config = dict(
    crop_scale_min=1,
    embed_dim=256,
    encoder_depths=[5, 5, 5],
    encoder_widths=[48, 96, 192],
    text_encoder_width=192,
    text_encoder_fused_qkv=True,
    text_encoder_bias='all',
    text_encoder_positions='rope',
    optimizer='soap',
    shampoo_beta=0.99,
    precondition_frequency=16,
    one_sided=False,
    final_lr_fraction=0.01,
    adamw_weight_decay_other_params=0.01,
)
Rows from block 7 of the text encoder of a small contrastive image-text model, named by matrix and row number. Rows with one number belong to one neuron. Each number is 128 + 32 x the weight over its row's rms, rounded and kept within 0 to 255. All counts start at 0. Numbers have three digits each.
After each neuron's rows are labels from the 100 texts, of 14848, where the neuron reaches its largest size: "tokens" is the input token at the peak. Only what is clearly more common there than usual is listed. The data: short English words printed on busy colour backdrops. In brackets: how many of the 100.
# gate: MLP gate (text_encoder.blocks.7.mlp.gate.weight, 512x192), inputs 0-63
# fc1: MLP up (text_encoder.blocks.7.mlp.fc1.weight, 512x192), inputs 0-63
# fc2: MLP down (text_encoder.blocks.7.mlp.fc2.weight, 192x512, transposed), outputs 0-63

gate.93:124154107135114140139191134127054157164154160140106197129098088164131088098092106121044174142148096204142142174106116128134115125085205145073151147112086140110117157135114118137096034106183115
fc1.93:149146129122136121123146183138109161166157120167138165099146128111092107179118155125111137167091066145107112145127093122171153135157163133123105160124071121125109137167083136105091085147173100
fc2.93:076094159110050115166104127066108069100116123134136133128184125141143146126103096150104124134168092136119164148155143114108160093127093137171163134122128143131163100105191132116125122114076111
tokens: "light" (61)

gate.156:110135145091089110093155115095169095110128130123169182105122130134113160110085109145090162122213151160159139164150174176095159136185131125141102129166124164157123090143101166087058129152152066
fc1.156:139128148121183150152099131117087137161113137123052112164077085113140094109205166095140099160068110110120143088130053107124081129141087110127144144052125146124126115101099110161169097100121178
fc2.156:133187109130123131135119150068124108183075123144115081111138175138080102117124110122126190102200177088138194156149134209128137131083140102146136162133137157109123098068090152157104109172132141
tokens: "hook" (34)

gate.49:103072095109130103160057197143130133130104124139179150112079170065055167087147149110130158131126128131145131114131107117114133072068163165100086139135119141145138097111123130139121118151164109
fc1.49:095065116103117131152054189129099119122132139151179150105089176066057160084127142111104144144125124154134124116131105106115134060062178137096101137139135143179136093119112150141104118153155120
fc2.49:179123095167147138167131094122128150126148087166218126108091145108102135157112151144106180096132087102114142120130143073133108149096171130101070100084081118123107179132129156138176138151121135
tokens: "<end>" (100)

gate.207:112091155127160136145130136093149147093140132128106142120097106112072142171159163112150155144104158095185120188162145130135157175112165130133135129165124188174107145131093138138091109080140200
fc1.207:126119122102128104148076110151121100154101135132139192171141121120193107050113092169107104118120121126095118020097156114098115137152120109125130111110178081065144082103153118090174150153149087
fc2.207:098146163139156117152117089150168149087102158165110164095151180116171112054070100135150162116120100136124052169162124136051128057179125102084109118113125200130104084106094131155161150181146077
tokens: "bath" (48)

gate.119:166099094164069169099163100074129140128120132107104089077162115183063102132119144165141168157087125134111174133122119084136160115111169109128126127126106101118098061100114165156137162128071068
fc1.119:080085097055099079151129141098077074142141119092162076160089105173109129149159080112146189097158075189151131087149105170146094124095066148120090137099096109166168157120129116122141144100127128
fc2.119:101119165110085094192151103080146118172140121191089137121061100148070095160156169113131133176105115173099152095113141113118143112111120172118148119134091105168128094121116145095090139138113095
tokens: "light" (61)

gate.356:132103141116135146099165139114112123145118166093130143124218087166172095115112115123085096106137203166145097141156134134103138077136123150209116107110135136067143157152121167139131092098125118
fc1.356:138104138103166124146090168132071120135070177132122122108102098172138123075062093137115105133098183161152129137209133140130084123168128135183146094136156114043138066159054155124156178090130112
fc2.356:108145118115104145125136123085184118114109146121125180104110141125199115196111083105140135060137145117135142116162090124132151093187143132158120117166120155111127183129121183133234128152127133
tokens: "<end>" (67)

gate.306:122144139141120079141109117157138114117182142137082147147139087162167129161121130125166123088123116137107139125125086173042111138137099113114104047143071141146067149110137143129105081195111098
fc1.306:152118114117133177113146153091138127107059149134175128148099146116079104104134100081102119184137135123153139118126176119184144114137174146131164212123146112137206117148107129126159193083148169
fc2.306:126111150173121210113189151144113097103115149155143131169127137152166165126080131136130168156127109108162136192121140133123148102148126139149171084179139100131141140139056120175229141051133109
tokens: "bag" (35)

gate.452:102122141123170114083109163067115163114155119087052116177134109134076105150130215132145167112149142114107115107204091109124069144135142147102122163148116113124100126166162058081112076102122112
fc1.452:162123098126194116176164085152148106138056123146139105143121100146143124070128126132136123189135110143111078134124176116138102126143099148138126103154127096128129160105139183139151143128070094
fc2.452:125196151133133115134124110115172156119128107169136127167170128075140137116158124153114133168195147131140137142173121087096080152130146142099093093118100024119117090106167179095137147148149076
tokens: "night" (53); "hour" (47)

gate.493:095150163089080096101151097122192080124135086156107104100093063172105145104150155062115228177116113164115175132091050092148063142138091110080106114102064084079138132125126101140130136057121169
fc1.493:199117118161164148144129147131085166139147141115148149144162179061142111163120132199125032090144144110155102136155159177120201116115156127147131150123221157185117099137137133115109123178130078
fc2.493:122125132125239112097106157126060168099141114121183172144147117137126192096106057102193106142139134118094090095126134118157156093091151204117121182164135102121114126126114127126092098179209134
tokens: "light" (61)

gate.33:175153160141166135127075141139113112133118139125192119218121086099104148064147084165105126088128135191080151123100159103140094089108122175128088178104118103127127161169095142076132136155077096
fc1.33:117068098123087161187110125141155131164076162154063109074155085103133166200129087083172143173173073147131077141085141137066105095093168112201170190165160127160132116132128153094137126155112088
fc2.33:049098134084082152149145125163123141132119086198145113071158155154124113168126137087093144094088118073137120177121048112153117151124144081162138124149148142155143107124154135147126087120078098
tokens: "grass" (52); "drum" (48)

gate.318:205150161104145169105122167168150111162090135108113157177133140091098190083164143134138180103127161137125119103111115109091159098108104122110137112179155191078144142134092196153165068095192120
fc1.318:076127101144092062147169117065147145073177107152146106099114116148145066145087160107111101147140099139116142180112161148155110176146133127189153171055118096155119113126130074126111187140052154
fc2.318:144103108113065137128106135104110106146136139157200183121157108165135087082111133109107104091163090134124129132085160089140149174136103108165140107042109077088161138121091137136130139150070143
tokens: "hook" (65)

gate.301:117122101066171162152121123142111117107128194088091145117118133136131170163170143148156119120168142154145145155174123157143177161179156073152167156081138129149148147148148079085084085143118099
fc1.301:136163129184125133086112152127104161133094120145123087099158156156136081106139108135104138190100076095120105083111164121126122114087137189109102123164185165108102156091138160171147188082129102
fc2.301:185158098184138097121116154146127102092131138163097154215118148141160150112167177109181112139151107137116102151151135117132145149152093099086100152103129128185124143170137077149091110158145109
tokens: "land" (57)

gate.149:099125064121112170110081122111158105101148117192130169167114108152094138127065104113158094079094131156110124142112141164104178107085207152110194082174134152076152169136133151109115101146118119
fc1.149:090133049146129120102071162103144117068145099163100151168109128153073091109101088114133125112094135219117138127089146176115170079154199128102168117121117140094140151141129144104123118141132109
fc2.149:102040153169157123093126137112116103095162130093121187134109124149106086126138109103125127068129171194119129117076111120161075149073112116193165138163106107116134176152164113190113093108105130
tokens: "bee" (42)

gate.59:092077155132151097120096136117124141103127117157146099110151142101128132118202113094199149174115113119194099119138187132172214156143129203162173083130121125110139151125093076163151176088158099
fc1.59:129104115147094086099083124173123140108155110188136160140134126164109133151111112091120115166082107166211114084063167078131179150136117169156135094154118129110183158134099098105133165133158112
fc2.59:169166107103094121151157113150137191101130133127159159088202104100055194212087101153140164168108135141155152087110136099135138088107114154117132189197079170136168134137121104117127192141106164
tokens: "jar" (39)

gate.344:077116162143073136120161214115177121174149073137189154137116119139145164153136126101147151150117142122145134111130100122152188144150110113130068081113138194125147091103132149124096144135098161
fc1.344:178147058150183130143086117120050111159083108108114119127132154136145130090119152146099116083113092127143118179158157160112095074098148195131173180124148114155081115200126110152093080135166116
fc2.344:155067126169128139158140199103123093156164157083166162118127125124148187108182164148174131125124142115146130148168094167077116104109125178144090078151134118134101108182151161139113055161117117
tokens: "wool" (60); "sale" (40)

gate.368:161126107114143117119134140091151159207200113147069170088123123218120111122090204166161135131111166147121182098133095147112121104101132086070203107146110096079099113118111138085177126057093109
fc1.368:083129154128088130142117122135068094078065125125126104133128138092095159157146095117130138131114132139134101156091122057116139169110099147181072127095155123205157161163153085163077128189144175
fc2.368:142162072110126107129135121136159074174129138102146111118177095127120106166156141054169166095101139174118134161140132102083094117123142136161152150114103123157091079132175139129130130144082103
tokens: "zoo" (33)

gate.45:145125088183122145170114170148158165067122119133133125140151194167070113126117116080095054146128129114171034130140132136139185146124154115091111123080174166132139065140099086143159133079140186
fc1.45:149093102171163103177153146132152178104174099132128109152159179172073113162120134060064055136152143114176074123126138151154149128115148150077094132104169154147128063124100089163187116080123174
fc2.45:084081101167161167146110175117136097083073146123136174117043117090145121158143059121080105157092170098087160140128098156086126138102123100068112149156151128100150095133117138109178140120162094
tokens: "hand" (63); "name" (37)

gate.266:091174172137141091161081139161095134134103097152130126114127145132099182079118146169127156083117144173151099095125098143093115112139098114152161079129144160165085104128125152126126110099119133
fc1.266:156117134159146149143149132159107158067182094060167161143118163120136137166143102151093126165129181135131113135095152107117179162112138132132178148150139100095100138119106156174093129157134094
fc2.266:133130102098152105123115074112035207086169156136147087125089116108153106208160145125135133136162113109088113047134127104133200182092145100123117066099090110134159121127123122070148129153070105
tokens: "light" (38)

gate.196:183099144139126173109130168161057084134118114148096112138124069094081142090095118064171140088117167178109118180124167081126149048080092123115120156163137078114032146160156139094130166108151192
fc1.196:173121098141162132120078162151085079133144159110134124098093114126119112114134108119141110089102202119097087191108207065101106059127111121108091153158079101103084141162179110103132140090184160
fc2.196:095157139128124051095109081227168098117174120139142156139149115152184129160153142151146089125136108129138150127156164134112160121115199167134129096105094116069076123142098139138088145129150147
tokens: "<end>" (100)

gate.92:104123165124100163096098169166114149150170103143148153155088090047142133121163159115055134137116150088193125124099147072130148152163168062157109115105153139095092090131184153159135102150181112
fc1.92:148155092155158136129121092124150108068148143146155135133176110194107091119070133154165150165121082189081139127103087164104101166102124155129133152119124126137135159132097116099152149128094132
fc2.92:087115150075136138097131161104148077139133101154129146105133131102123111110179113062118117133105098069102086097128165107104123152136121094191127127102161161119047135146164123081197085144160140
tokens: "lemon" (69)

gate.503:147118118117123116093192129108158126080141042118206153190129142110099124124091159098133143151176123132127135149088134098114144115155172181082120134152148099164102171155146111131118093166207122
fc1.503:134119143152151100174106186140111107174103228136115103048102139115120136146153127132104131118116132139138153111141095177158076155101118127163114113110147152089157083086155142108141170095052070
fc2.503:117085107113166088160139139156103083170074155148114178121143088159145132075194160142188185172110157121126132107145158176120124101135103136120126154143104169091134075050125142181107124158119114
tokens: "bee" (71); "boot" (29)

gate.269:122102140058166129114233126109115144145122110155139152143192134096116123123095071134065109125147113086108112105108110115170149119078101122150100120167155101128207176128181089123160147134111084
fc1.269:131097129096144134101217138108089096111138075129173123204219098127130089082117121106095140088150119115139122082106129112205156111095094122122068147102130133144179177153170113098126124157092094
fc2.269:138154104114123105144172124126119160160104105112112167119133109150133150161156150154144131087152145150085157094104080149204174133102150161100147121125137117155128119116102125179167060087115105
tokens: "line" (58); "bus" (42)

gate.107:143141154133181185160078112151143135120143115128111140170036142165095156099147132184145088104148140171104136125140180144136139134139090153190085215106108081113074153183170143093131151109135102
fc1.107:077120095104118131069117182098146141136141152157104119059209109134125097144138117085106186153098119072152111117118106129115137156124100095080173051106123183128170141043066144180097126142174152
fc2.107:082090143100098128057156211191089180110105113171092119087096167100147208181185185083131146100149174059070151087141147076095105077167090137191121196106110156088127101098142135128105105085100062
tokens: "grass" (52); "duck" (48)

gate.323:124160161094119159131178145169129119120128052226155093135146150118141157095130094077140145129136131120133124130143164193139104129092126128156131136150183189128152176137189121119109180131135102
fc1.323:102142169094140140143184126163098099137089083176163134142159113094138172098102086068128149145124147147134087140106135195152120145107109164149145132142154172159113104139186167112155172134120090
fc2.323:157095134133146104198174102179104130177088128089144154070125143121155105170082113114122107120197159100082198139199069159175122086098125158130136074154157134119096093130154137134154077135171122
tokens: "line" (58); "bus" (42)

gate.281:117175139138124114156152161092092161093160121091138159119138091118087131146115144107128134070114189160069104118155129118116155130112150122188105088113105166145058091160071179119081118084112143
fc1.281:129166134152139112156150174070142148125148113123112186137114113143088100149131172096136129078137162163078134112166119095098161116102156108153109083111134168119090120156091186141080125055108178
fc2.281:163113064101138164151092124117092141113159135090144114161121183171130151144119066119135098081122114191129174139150138117114210136057115127126200149104109164070149182126104081064171140086126205
tokens: "bath" (54); "plum" (46)

gate.199:171105153173174089095105159118196120121128152136137144124098143163121162102186156173135159131139117101178110096155129058128136088110118140135158118151099100172123155084088119119101178113111088
fc1.199:146147155082131090162114119135118174128087165109118096145113119088128134180044090099148088108173114151126081106098155210161102105135154105148141128129161124158104143107148041144185098130126123
fc2.199:112116071121136137139155149132087115091103130114144112137152131107143082194088124097118208139140089109111178089113108124104157162121176124125038085113060161113133124191138171089127123145142124
tokens: "<end>" (100)

gate.258:143089109161114120162137125132178155188080122150147147127049149170111109106108102095144136167094144142096197156085084108162083169131130085072103066057116158137117064086116121156136127161112170
fc1.258:147142116126134109150135155100090101106117156129116094093203122117162173149138178118093082122148094109105074113158135139070138076096132186181162166206152106131121166175131144134164142089137048
fc2.258:170078093093131140130182155146057138123096124128121124111144171021093194123112183104126080112116128141128110106158098113094210142079176148139150084133133124065135151135109177095126111133126115
tokens: "wool" (60)

gate.54:132128143120206115121177109133145073181085173143129074107135169130108130092102116080100130145135121185140108108109128112127146121110073170110172125069143109230140118128138169118137107104115074
fc1.54:125139091113053114158078173137113178100154123111106176115105089113131132171160117163099159077140117069148142190141140118127134125147148093140091171140115155053132118116124123140131148134133170
fc2.54:156146131143118109107164112137098140078090120128109101164168158153107125144093156166109046185118135111117128168133139152108137129167149152119095146104118147117198099123110108148050180124122091
tokens: "copy" (71)

gate.505:060168108125121159125142118155125109135117131117119093131082164137154110144126118105095100059148161155109078203173146163142097102166112118165149103121120165111164134170145110070084115121162143
fc1.505:151068153130127116168144119118131151183125140158107142115156111123100103115150154104128125126118100141125142161062142060124079169135155161151123202130142114180135131162090112130192078136112162
fc2.505:105136146137153140169124147147133131179129138114131156079207113087168164102104105129165095153036156046119150137106115112118158119098141171064103138102159148146087081174141167190132063163088178
tokens: "land" (57); "able" (43)

gate.324:200155089136163124092120141136088114074136127161212087153156149128097185160125169131115153155162097140154105111129155155095181080155135140091180134203129130154085168129051078121120130171110081
fc1.324:066106160101083163149151122154124153171105120095042183133106119123186115100108112110137095077106149127119166118132117105148085183138122110169105085084121113106168115112178164120116105109155143
fc2.324:140090127129146131122160116128102151104128069097144153123119118179089116116158125177155138090136098092060142132120136096110077144133048053143150127076086168151115101116108190113116157104112039
tokens: "ink" (41)

gate.342:167093152195120154139114180076087134088149132104095147115112088199094054149101140124112113138135108090155079144112113090118079153096037107181089142115162121146128102108092131180176140093159134
fc1.342:190121156197115145152140161080090131106149101126114119161078101211089060103107136110096103123141118112158056108125111112106075116123057087196078149099159135153101143105093139163145111109107146
fc2.342:143155117106100151132112107069096098113076092107119126118113208126116123116088080128200088093137149107118173164075142130120159150157130070138149098159141119108135150157109074110122123130097137
tokens: "lemon" (24)

gate.353:127121126030155161132123131129102132085139155148162076141146128178131123097113095127181117163159198156085102137190141177144121118124102090165105054141164115125125142145141170130158149137107179
fc1.353:129108111015151169128157130106086132121141155148168102146153111153146112122127092105138104171152186180096125120193148172152124107111129117155106093129135123107160127157178183123157126161105188
fc2.353:127133114114159136154198071155142123160129159131101120124200077141131183176123131131151124158117136109090135080147128155153156087109168145161134184140145102101100127114140118165163120088069174
tokens: "line" (58)

gate.242:159116135124156126179063149078127113126110120084163087128094084193111103123098100118111172146145142176146146163120098130156132173098075096150126154143108132158063141068152174132150137079153131
fc1.242:098141094177167085084153083139146095147175156125137198126177178078166159098097171162138133132094139090152071114155208089122105134179206129142153112112168149103171119198095178063129142153105124
fc2.242:127144131166156105119164142173123142134162104155118149160164151138092104113195190111169139050133125051092100101171161152130152151072130178108146164160133093081206094135062090156123135148140141
tokens: "lemon" (69); "bite" (31)

gate.191:145140191144152133138148111140107141186117094116103131123098100073091099143155149143136149101093056174114142100146106104108099164094089156112163137183159153121108116142143108113089145063143116
fc1.191:139125130173133153144122100140147103171151121081124118044139109106084126181174136181157130117080118171107151167172109129182142150052120163132162161111139102175087136151136145130102104039105131
fc2.191:168152121123146167129106130115141122101168107111124122083099123146161117154108048108107181196130115218124178114133077109174200187170125099078166148111119106140156191146149183127120106142093076
tokens: "<end>" (100)

gate.66:131111100126137135114118136078147132114165179131118191119104114152143050087180149134108116148128095129128130137141164124136126150169114081123096089187140158126185159155076122093118130096057183
fc1.66:162126085153149172132108158106150133131132160138110151056070095127146068069191155098094169086099087086143129129153128127164123088133167090163098100167143129127118153118089099085160112138100143
fc2.66:114113085169156161110116131086163160143088110125058114110078116169191180157197103132071130121112131105145126101151144135135145185095101103112170056123093144090133129076103128137135148144119149
tokens: "cake" (70)

gate.507:049104123110107117181113084119146115200181086162172145095161135123103093090139165077180150134172122092165208093165152188116124128089112148116131125153140121158134081127095111176125130089117129
fc1.507:212171144176175174134120174111105137073095143121045087171121127208141151147115142150082090111143136183095082136094120114158093165151165098169127166124138106093120173134176179085131121167086077
fc2.507:202125100139182093111112166128123078136090139202138103104139151145101208137081137070107133139145130112078106116137114146121154071074132103105154079148152162113115121105166183146167117107109182
tokens: "bag" (64)

gate.270:100148119134089208116177108108093112142122150141140134145184190142101093131124139113088088099121117128139129163200125159096100110081106094154162081126107129132136144081163142116101113130196147
fc1.270:149128159137165078148081166134121152143140115111130137097105090075167159144112111137147134149118125083113167100070155128161152143147157211116101176108148130129086130146130102137154108118054130
fc2.270:184074148142193184133143186152086147158073086085095134134114117167142137090134140160157097130087102097106164119143099109110143164111074154060137101129156128146080138204145168126100160158072114
tokens: "land" (57)

gate.293:140157184161106103096122140153105149112092126155194065147130064183139142150162109102063149114125119140121192103119132191112171136164136166114093183092147155155164087148091097112133081179112113
fc1.293:136082145151171136075149119165144107142085162165191128132112165185150102128095180078120089032098109148192176114116128197146161116090164174100112158178189165113127106128100143132148110117121166
fc2.293:109106114110174116116204117150103053097104134212136160090108184175104159161146093142164125165137103102172140114102119132153087143091135120123122100179165174113150189149160123156140154111133129
tokens: "light" (44)

gate.466:151165135142165164175114094149076124132167150142095076166152124174111164084127184149133111136132127098149121124153093189161046120153156155078102143122115161151105139098174209148154172068131139
fc1.466:166148149149158131147123122131103108153142154143112117129158166197134152092118175166136114146140125090146139134174122190143065091126154155095101137135141153125099146115177161177166139081143112
fc2.466:187095140088120129135128165150044106113163125143144123140134036074182157184135131092128073125096134139118147021178167190099187119113147139090140088136083087135128148167120101181161187120122121
tokens: "dust" (66); "quiet" (34)

gate.138:098091144195082135114132123145168119183092135140111157150156080111161109112118167000109140172144131060119125101137156131098116186126102099098137135114102156161120066146119136116103104137091133
fc1.138:110110111161063172121163109141136073168115154139139169155197110105166102132092147045119128150118111095124111143161130119113124194127137088147116137088115134166127079141094137130120110135106165
fc2.138:143185097132091123079140106137136114106150168139129152160100047079122170078123072184142088130134131117075157142134077082141142145150131171102141141144123124118169149145127096151149109192057198
tokens: "home" (62); "hope" (38)

gate.480:143114158159177125107114182177132134119128104166107044154120153128174171159108098102122163198149123125212150094223088147120109145089104128168146049140134113128122101136132087136114074132096108
fc1.480:107131085101062148145126104087097150082120145116169223119104143151099130130120161156161155099139158138058097113027136130107163131169099124117140164081137164130185122106101101128151142155122142
fc2.480:155104096171172087107071150120151145127141132106111106155088119109087158152178173177115137122130150099149143126148151147119133082134121146115114101104148123128198073087114080168088074146100167
tokens: "light" (61)

gate.414:084109126161151081153180137114128079078126121131035159169142142188097071136123097094148138123160135174159106167131172124139112134110054144079125167095108088120116142172134140137096144123142131
fc1.414:093124067128100066160157141088140120151137149133085128197105149178090077089154056074107108105155135186123101162146142118175080109143076145077098150072147129111126121178125188134097137142117121
fc2.414:163046048101115098120151105172138077179164163135112133161112146166096129104166089150116077099197152156060078093128089143133130156155085107131113147073145073143111183127108130115092183158103112
tokens: "bee" (31)

gate.64:111131155061140113141103143103118105186126186153128139080128124204173166160104158117125121118071098091171122113098089219189070093132125102078114070166157128140188142093106096096145142137145118
fc1.64:115106137047129125162112143129100089183138163161137114125108106173135125133103124076139109130095097098148159094113117223159108097196095087098058090164149123172177161088089074078142134109133163
fc2.64:128146125104194133169156147142161152145189106112114143155123122155158126174145141092105090084079072097148100119116140171153119156156132128167114131164123206218057107200082073120121098131138137
tokens: "cake" (70)

gate.313:118072120117124096117151082115119149146116096131129138159057183092139146075110159108180110126118142160171050171098155133087099056091136082174123108074107137111112175118133168106161133120118122
fc1.313:136051133129135142130137074119144126135110106141187141144091160091166165082116144126166103125128136153157054157127171157093123081102122035184122061070131124115086156124142169107160155121123116
fc2.313:156147171105130114116128088134156086116098120093124152106147073115138087136149130094173123148174154097159114109124150109183127070140165133174088159137117082100149132153117175155088114116162151
tokens: "copy" (71)

gate.404:146134173085068151088190137115158141149114134083126140117102147106135118128122064068062147153171129169149129159042136115147084129140091051110118112144060140113145074132150150178122159108135155
fc1.404:105140099127204113188113157113121117129142137157138114169124167123151161110134206161178112083131084109108164108162142178107158101120106157106148149145150128152106218170140085107115110126139179
fc2.404:101134150149159149155092059173130113069138111140127171076134124166104129110180132137172197115092182070102074138126109101121179155125174186152117146089161087165138058126079103068139092123130095
tokens: "vase" (67); "wave" (33)

gate.425:165173160174153089129114110119199127074148172133141081101141111125096100151146109130153088142205112132183072090076158196167100137123104152098072139167109147154121088145130103147149119105141095
fc1.425:173140166168122103145103110096179123061146146125115105088132122088133121129160105085174066144148091149123059103049133184141089146147131131116089130158128138146121048155097111132142137101126112
fc2.425:096155065144162111110126165115153093129184124149176091134146132048170062147072082107133108134168187120128153139161198126103108104140161111101066119142080145178148161144136093173149122139135201
tokens: "hand" (63)

gate.453:182096134135113159121127192102077090155119132114165121087139179113084146124072138189117083129137080101132128137162110081179116163148124134128144122155113076174184124065138184161137058093070159
fc1.453:109195162124148099121095066146165125115089123151080104137120095136182119166185127110202146107123180123139108157078151146102155108130135132121118131085129147092089108193078104045124184153166102
fc2.453:146093171106120156141110092181094116107135082169177133103141101056150099131102111170150073126141133066090214147134130155071106093080125162155100100152160090088137071068098102127135146125145118
tokens: "night" (53); "bread" (47)

gate.448:121094145134093112129134154150139126173094121120110169134110150089091078135127181100135145090107117073154090143107172139099152107137151113109118129087164095163159099113170170184070125081163119
fc1.448:096090170172114151156098165142108092182102082110114139096101170087149082044098121161166137074088110061132086131116169109086168098141120130132159129127163103147105079172159163144126142086115121
fc2.448:151143143163112050118087135129086131150208136144128133179171141153111108081115102127142089102127157097083043090125132100092119119093154138124163119175060118166161128179101153189113106111127121
tokens: "bag" (64)

gate.19:125150149100162113097142149072077091139127117193148132136127061099103130125083138179149097110153145139153114148112159129175130217159135134101115132107135165193108179124104100161157128139051074
fc1.19:125084145165114111175152108162167145081149133116111093135187143122138145115172112087074158142117168112134113148121108113107124097083119131144176132126099103084151086143144147137138127107201158
fc2.19:141117168162077085131114054099134134058155092104163101134164122136100068085131151163131119171111115090164105151089151101088090120106070153153145143057124114079122080133122139125107119113189091
tokens: "ink" (66)

gate.126:172167116141133137129070134148132146138085120152164060161113158152106142121120137076151132081124142102119156120113060126069119142094113108116092108080079182139070141143145053187162144131163165
fc1.126:156063145162144114135126146118141082129099221154117188049099132128162143178189101143151157150084135139163158105096151112110104117123165171148126074102146130139068193140155112159188106124076129
fc2.126:092042181111148087160194128158134112166164157180084154065132179175087107132128113123150153160185119196154126135117087110170116119071150155106145140156183093155099177149113123123121113130119089
tokens: "<end>" (100)

gate.501:167132106093146170114115152146115164098123109109132066072109114166122123105114144093125146140132112170133163117091121138150111132062098145114090091135122135167095150087117177161156130120096157
fc1.501:118114133140093100145185109109146065139164112175135188141138114078127117160135125173126145114119125079147106130129125082100110147139183154143187155132168128092162059135128065164134138156098127
fc2.501:076104108187152080149177150073129073161128159154152149121166119111201160083139130186164146115137166085159072145142147099108135137128098124109189152094142083064144106076110126143085158093106131
tokens: "lemon" (69)

gate.355:139101096163167184140137114121093157164135145107101131000138172116121118137143093070150118127144108124106062101143077167107098137113114138194135128127109169091108167120098127054113052152151136
fc1.355:150173072134165187131115187080123073128128104111067112116162143112141129102152059135149065109168129199097083137183066160119094175088116123126107128116141110063163137119132071094056095109161163
fc2.355:084099150129098103123156105116187081131079100150113122101140142164095155100164129184155131165100110094172172150099146127098127153179220106138147161079168127119202137130071113081075142109109136
tokens: "land" (48)

gate.23:158116149091135135163193166134125036108123128142106106062187127175096161115158105085105128135168156113137111089184165119126095137140090137117115141125092124088087121166208188149107115063105112
fc1.23:078149123185118118122080130106148171154122142119116153174078148085167073123091137179168125165094110127130157165088109156132175149078148177177154116093132128140159103093082066113151128174190167
fc2.23:145127062061168082168143160094133069160075128158139099154167155156114082071076095139147074103153127151136164127115233095109165106203144154151125142133071111152102130094147143189180135108135136
tokens: "line" (38)

gate.492:152099147117120126069088104144105120119103100079120128116146134131117093126092091103139156173131125153062134136134149133068084073118155125130145082071089142168154141104117177125056150155103117
fc1.492:118164120147130110142149159123139139153110176181141122120107126120090164159144182190126130102154088081142150143127120111161181193134112153129081130161191127108115109196141072100183131114142099
fc2.492:111159128095120085107121169087162081108140121133172138087165094161168092156119149115184157160137063141073123147115151126125124211146126144119066117151151123141147055142192161130137113133120099
tokens: "copy" (34)